A small contrastive image-text model, trained from scratch.
Training: adamw at rate 0.0016, 4700 steps.
Data: trained on rendered roads seen from a driver's seat, with toy cars, trees and houses, 36250 training examples, 16.6 epochs.
Rows from block 9 of the image encoder of a small contrastive image-text model, named by matrix and row number. Rows with one number within an expert belong to one neuron, the router's apart. Each number is 500 + 50 x the weight over its row's rms, rounded and kept within 0 to 999. All counts start at 0. Numbers have three digits each. After the name is the row's rms in percent of the matrix's.
After each expert's rows are labels from the 100 images, of 14976, where the router gives the expert most weight on average: "lies over" is the class under the peak; "top examples" is what is common among them. Only what is clearly more common there than usual is listed. The data: rendered roads seen from a driver's seat, with toy cars, trees and houses. In brackets: how many of the 100, against the usual share in percent.
# router: router (encoder.blocks.9.mlp.router.weight, 16x192), inputs 128-191
# up: expert up (encoder.blocks.9.mlp.up, 16x96x192), inputs 128-191
# down: expert down (encoder.blocks.9.mlp.down, 16x192x96, transposed), outputs 128-191

# expert 11
router.11 109:523515445518494468362399507479410447439591541492525513540519481442496384456489570534517438533409477498552489513602584475611490466525500522486532485515474506466622540517561529511513462511554533
up.0 114:463454487447458453506490521506472483500454463483482442558550466500455485504492498523499447405539616545449453512454450439488487570520532489473447505453477444378394518508548627457536525628530461
down.0 106:517472540462516446446501519472485556577464413490470482480539463472522550475532575550430484460582557528508526452504549558550503488452543564477536580428566534474477538523467479496494466497484491
up.1 117:406478555454533503462494552476502532541528545518492498553590559480528600486489434433470488556521584420580440511503462554473413501472512633493500522432586410525438516405451516381554378497509488
down.1 107:478461557479487520466436484472462446505565479629605611496475478479434565511459473546476434559469488482520507465424497470460548467534398541395493423460574548499491497533488518584529476375608496
lies over: house (47 vs 1.7)
top examples: dusk (90 vs 29.9); house (90 vs 31.6); bends right (80 vs 33.1)

# expert 3
router.3 125:504488585460562491483493445501492559563597556553482498527464603594529551508404494440521423586561507479455495485375409531472445555536458510443432484509499476546471402514422428491441508425442418
up.0 112:474416462524508512513573518489568484514525496550498446560499415501422460549442470580507581533458418493487505502476514454608509514520550479468491475463588421460426599560484450467547419446528587
down.0 106:536525527482434619493473468543485491543440508512488587509526548469590447472516476471537518562529425511468457446394487472466483498493568516524492500509494444512498421452467451508501487606527491
up.1 117:469475579478527434501590517541492533524477446436444434479505558490544527489386518423499526558537588529532445543448458555497507520518460493500486535566471495499448512464474476468524519512483457
down.1 118:443480501498567465490520548545509434456479542512558449461533488522453421571579460486488561448474493401540422423622508567485477451515539487466549463601509531453395581488502576495553504536477445
lies over: tree (45 vs 1.2); verge (35 vs 16.1)
top examples: tree (76 vs 29.5)

# expert 12
router.12 081:508532440455503490489464579532464416583577527546492515546484462436499514449523463456475362489470530505449588501543426575460558514511499556460481397358409489474563510528473569543397552515518518
up.0 106:533510546475520447441504614535496535479467513505577515454520475504528473482449504585472498416521479474526563499543458526590433503482563540539573417450497537485524482567460556551417503561475557
down.0 115:453521530531504511521500477456542433438585471530533466388548505534498539538562474467622454528455503462459467528491452506450515488455510386479442560408436569417428582552576540587564505471485436
up.1 093:517446495498493484544559555533514512541548462460497462509472581568542464549453490503495592401470459540504518479514399602585517458472538500397495490494556474527457504555374516503489424511510487
down.1 089:415565523384451471452534577494447461436523514584438554547500460516509528437533557536464632466453560477422480564472470513570549496457541545436443570496466425445517420597526544431533499455509545
lies over: road (100 vs 34.8)
top examples: dusk (80 vs 29.9)

# expert 1
router.1 101:460572495478523532512449502459500546526637556534503582456422532546471432441412461439423476483394449515514477543465471554484550443414507476416508515552566527476543578525475497503418510431522515
up.0 105:505591445438525483446562537449544419574504505521395497462498606553459426465436419500465461502510515544468466481395469443482509484565591526534460492412472518503495434512567525539515435502494461
down.0 099:573484433545404557484500485466461424533499457542495537658502548560575537478566450504502468530552515497535532520431541553498457480513565461448445535364486522535472486528525563461507402460498520
up.1 079:418488528574502421541572426436666526441497454485476468468563504525527472460457540536479461543422514559551532440480567525553519564551519462565595508547562527442474499587531542450568522504504522
down.1 093:460507550564577425510568513509412415575579568516512448625529433431599454473531562566483453539435495512385608467550536535546552521398482414449503483498456519408472590457413495517540571497540473
lies over: verge (38 vs 16.1)
top examples: vehicles: zero (52 vs 12.5)

# expert 4
router.4 082:528560463443460459475500488541373458610515544475422541473542500399490446477485586527539412551565481507468549486432598487467576531528448524396485532509480520434592525507456526533526505562437441
up.0 098:549530450397466508493520587553476464511515577499526548570491492482488480462473407482541471509395571494496418523412529506474488408513590457499418509437512487527583376468481582441403436456564488
down.0 097:461528538483422506500481655403476549452367532557517452505511468401430555514481532480467443542553432480544481446498535458449606508539498476503487473518506561450521518382568516506451533529568533
up.1 101:602451455468458541508544539411515482524486509549494499490501496509496464493537419517504509451380552488519433557498495463459581398425500422506487521472497447565422513517470526453452468488544450
down.1 101:491508554483468541499489496475475516500428600591510426474514510510456525525551597495486463562552497527487449494562518479529616440549585595536539464518588478475431448384631545536526522602487511
lies over: sky (66 vs 37.2)
top examples: barrel (62 vs 29.7); bends right (61 vs 33.1); vehicles: zero (30 vs 12.5)

# expert 10
router.10 093:489523475479550494455464539443468426546575524516509566491575552507547539509466554549457416561515418465453571528468620410490486433540503502429513469441542494462522504492571516610530515449491415
up.0 100:515472503461421493467523517481514551469471405532452493626570461590573535589488484542487472473456500561572421512491445446531471445529528430505460525421493360503489541519465492459482430595552450
down.0 095:573468450462510407543502504461507489561574460501484395551518588508528582544536501460514421493559466529513502416401417560499499519571508488515548527480626432564515456516502521553526484481489449
up.1 108:494486450606554459554499460505507462555514489510419534435562481450447424472454408540580465558513426612399552512379533451557530457580481492488539447517466584545581490510522452556466477469487421
down.1 098:575428524528496451413546470473433415605421485577521575435432530495533540477579456457417425524549537456541550522509583530479525503529515444501464413454451490547479413495525452439427432509521450
lies over: verge (42 vs 16.1)
top examples: vehicles: zero (84 vs 12.5); bends right (75 vs 33.1); snowy verge (65 vs 34)

# expert 6
router.6 102:508506516504476472482529487494446581490421470471538555469499562527518584571497633616487533419418599500508480420562456493468438450379539522522500570463527540526450408414447605436464486511505530
up.0 096:397541422490454491515451467533478498532419506465414450458472385481460478501505548523530551458520492462424484496550578515524598509527454524459500527527508492492530481500431437517508508545453522
down.0 099:520444577483561550536508460409489446492544554529545561494541496566521468401579505486548428473550477544471431495465522614534586487551534622490403521461493436443484524588462524666513477494450550
up.1 093:547537492444523437527599481529581569541525537484513537585573552457531469546464474402537410585525458498583595504420583471556459540533452442584582517489522426551573545531425520499483447540539494
down.1 090:457478465485450486481486554445498512538523477431577453576548507547430568387543523455550480497478542673430574520543425541462535438532494522491524475451480306440522473566515463463560580506475499
lies over: verge (63 vs 16.1)
top examples: dusk (93 vs 29.9); car (91 vs 54)

# expert 0
router.0 115:538464547472413466503513516492407484455453432413528518560476416497521516512602649562552506523505562509484548510456511562511491524533553435512443546443424556482451537554456496505495439511552496
up.0 082:595507545552565501503479476487503483506512533529447521530589459501532521465441463505615457523514518544510517438520488506403561535563395487598530483560471479577547454481547458427548542501492522
down.0 082:457507482529579456537502516530558519459517487389436499567516524446584531566468461422468587480453454503553504509535609506523491490520486522512511489569536561537495548574478434427514471529422556
up.1 094:461519555440444481416544427501528535542472577466519470540615478543613528543449512479570509538542482515519506494450552410455442556597465500516627465446586435450601472593549463561532424520526490
down.1 093:515584490494523500439437480551402560557457612471493547516480603483518486401516394521456516567480461485520454471413562447452535490516448581531555483640546423567576475464550472438547499445483450
lies over: truck (90 vs 4.1)
top examples: truck (100 vs 54.9); vehicles: two (74 vs 41.9)

# expert 2
router.2 131:414482574564525546542541574455572525447377521482507415523508440558506506506553466400431534545523548473551431467473518463523492545473515544544555552546581442494441565458574516452519508449526557
up.0 106:530486411554479558513470488476425411421495486494388496479394512512473512531534582586447574503427526585531554435549518583573522396548560476483490521431429513477546441491418496567544511547448460
down.0 100:559626451492523456555482494608468446575458497499431450454459445408478527496564537593483495504560490476482549522482507488449521495543497574499450435458402557555501472529448393528465420613437434
up.1 121:534460518522415521494551578551496411457444503633512465553543610581561528463541463487530553437488488414476481475510458555474485506463548475501455457504477408489422481512554548525540337494474542
down.1 109:487412405544379485489554485530439503417514502518521489463518589554550459449488529532482470506480508513540447531530575572521466401438551475479458566445527498510452440537502579598576447423445529
lies over: house (71 vs 1.7)
top examples: house (85 vs 31.6)

# expert 8
router.8 077:567541475508477532400486490575424469579599547527443563502528431441518487475488478512499377528496463494470534458536606540576529484508570532440495445492502479459553489546477437582575512483453535
up.0 088:470494438463509502442509442489560535474535476452468462476471567534515506502521524517486496469552571462550555466572587482475515590555550528585459472460423532525525489563528513506634442483612556
down.0 103:471484523492429506473530455541510582488582516437444462492558510493526447539512481458440375565485543442572474523611481472524481480467535501563489567483590453399460526456486547540544390442513505
up.1 092:575562459569497477413497509545465496571491518463458432588441467448508565509525532523447567491522478595542431486491490450504448434468576520502556462529471461454530512533468548564384493476489453
down.1 097:541472509540540519414525472508562481456533548532517496508543570539551555469606410407480484478450537469499465457497485525527503449471482493503536467419485531483524494462432528454509550469557496
lies over: road (88 vs 34.8)
top examples: dusk (99 vs 29.9); vehicles: zero (51 vs 12.5)

# expert 13
router.13 103:509474445524432509451436519572391409484479516406535470544513527472428390462551445503451533495499488512426586474526521448551470423536579435549504510488405444527615504531553520563486504617465457
up.0 104:435470530452400596557516539579500454485483495471525513484531603560490412512479370483392591382473495543454428445591435544608517436523601526548571417633440486475499535500565543529508487596466485
down.0 106:510516472500526536586469503487574442570466481556459515416446467514522489561497566497456488578551565502559564425517454498605467472488469479535504595499494492439510497520462550519591535497530528
up.1 099:480546469504532512480556543561432442496489491583541489539438422456472487535540490503570471505520622420506499536650546448508464452481508423533481477590482464571543564531543447470567435532520498
down.1 105:500468473455538516509480473495358466496476468462528510494437526494443466441472442609493565540454584541527470527456399476437634519544508514537513423485459463438559470503551514443472495618561521
lies over: truck (32 vs 4.1)
top examples: truck (100 vs 54.9); vehicles: two (81 vs 41.9)

# expert 9
router.9 103:574575535490442512478405494536384393497554528560497457504534518467473482447482452574573452468527499553562563459461510447436453531557474537536513422508494543385457537489504509570597527451429433
up.0 097:381428521484616529574514472487448518487531551439503438542503555498485565462531523576514453459538449493438522565402363480444548409506441478471463502529521484556423501545517464484513445480506481
down.0 102:490430487549576533568508432534603520518415467478482612572517454464573520467549494552556476479466470510478458595589434473502602473448534484480549459532494484493573488621552479512563486437511481
up.1 112:531577492451480394570457564508504525486457500565522546506572404487520459523456372504586458538470501547570572553442460455503407538525448477533499428505537411436540446464497551467492541464492453
down.1 107:497520541415502583479460527498427451450549481461500554526519608568433497453478491546515609486464512481541396465517520501468519478451528492461491526616509557453444545495491508488465534452511471
lies over: house (60 vs 1.7)
top examples: house (87 vs 31.6)

# expert 14
router.14 110:574541409503446420410486509507500505599529460513472532496568493473544516485443500447491389561514494524452577478466542463488539528443450579464519533504493479546583482525519440458502603591443464
up.0 115:588476419519437457509544500459504433532522484495537553461505550485497458509470532567587541532484444521511513576505519503534477395490466452480423529497491549533629514517489509526422532520557544
down.0 115:539495464473403552468450466549487474498491570510539542481462552510514406415527480549606516603498531533508514525541584486475451470457477457500479421412470546565537382457511512565504461578487496
up.1 109:453448534532497498583458576469519498427477430498428380511490381525513568545549533425467517477513449454499451429450468546587494580423493433471459605563525438428446558479509560451548471447389498
down.1 123:544464572551527469475500516511495456541510465551552450579473469466484491555521477499485522516467447416527574444531512516576536556538480524525472521558473546558444490516412512511503514513459597
lies over: car (72 vs 2.2)
top examples: car (98 vs 54); vehicles: two (82 vs 41.9)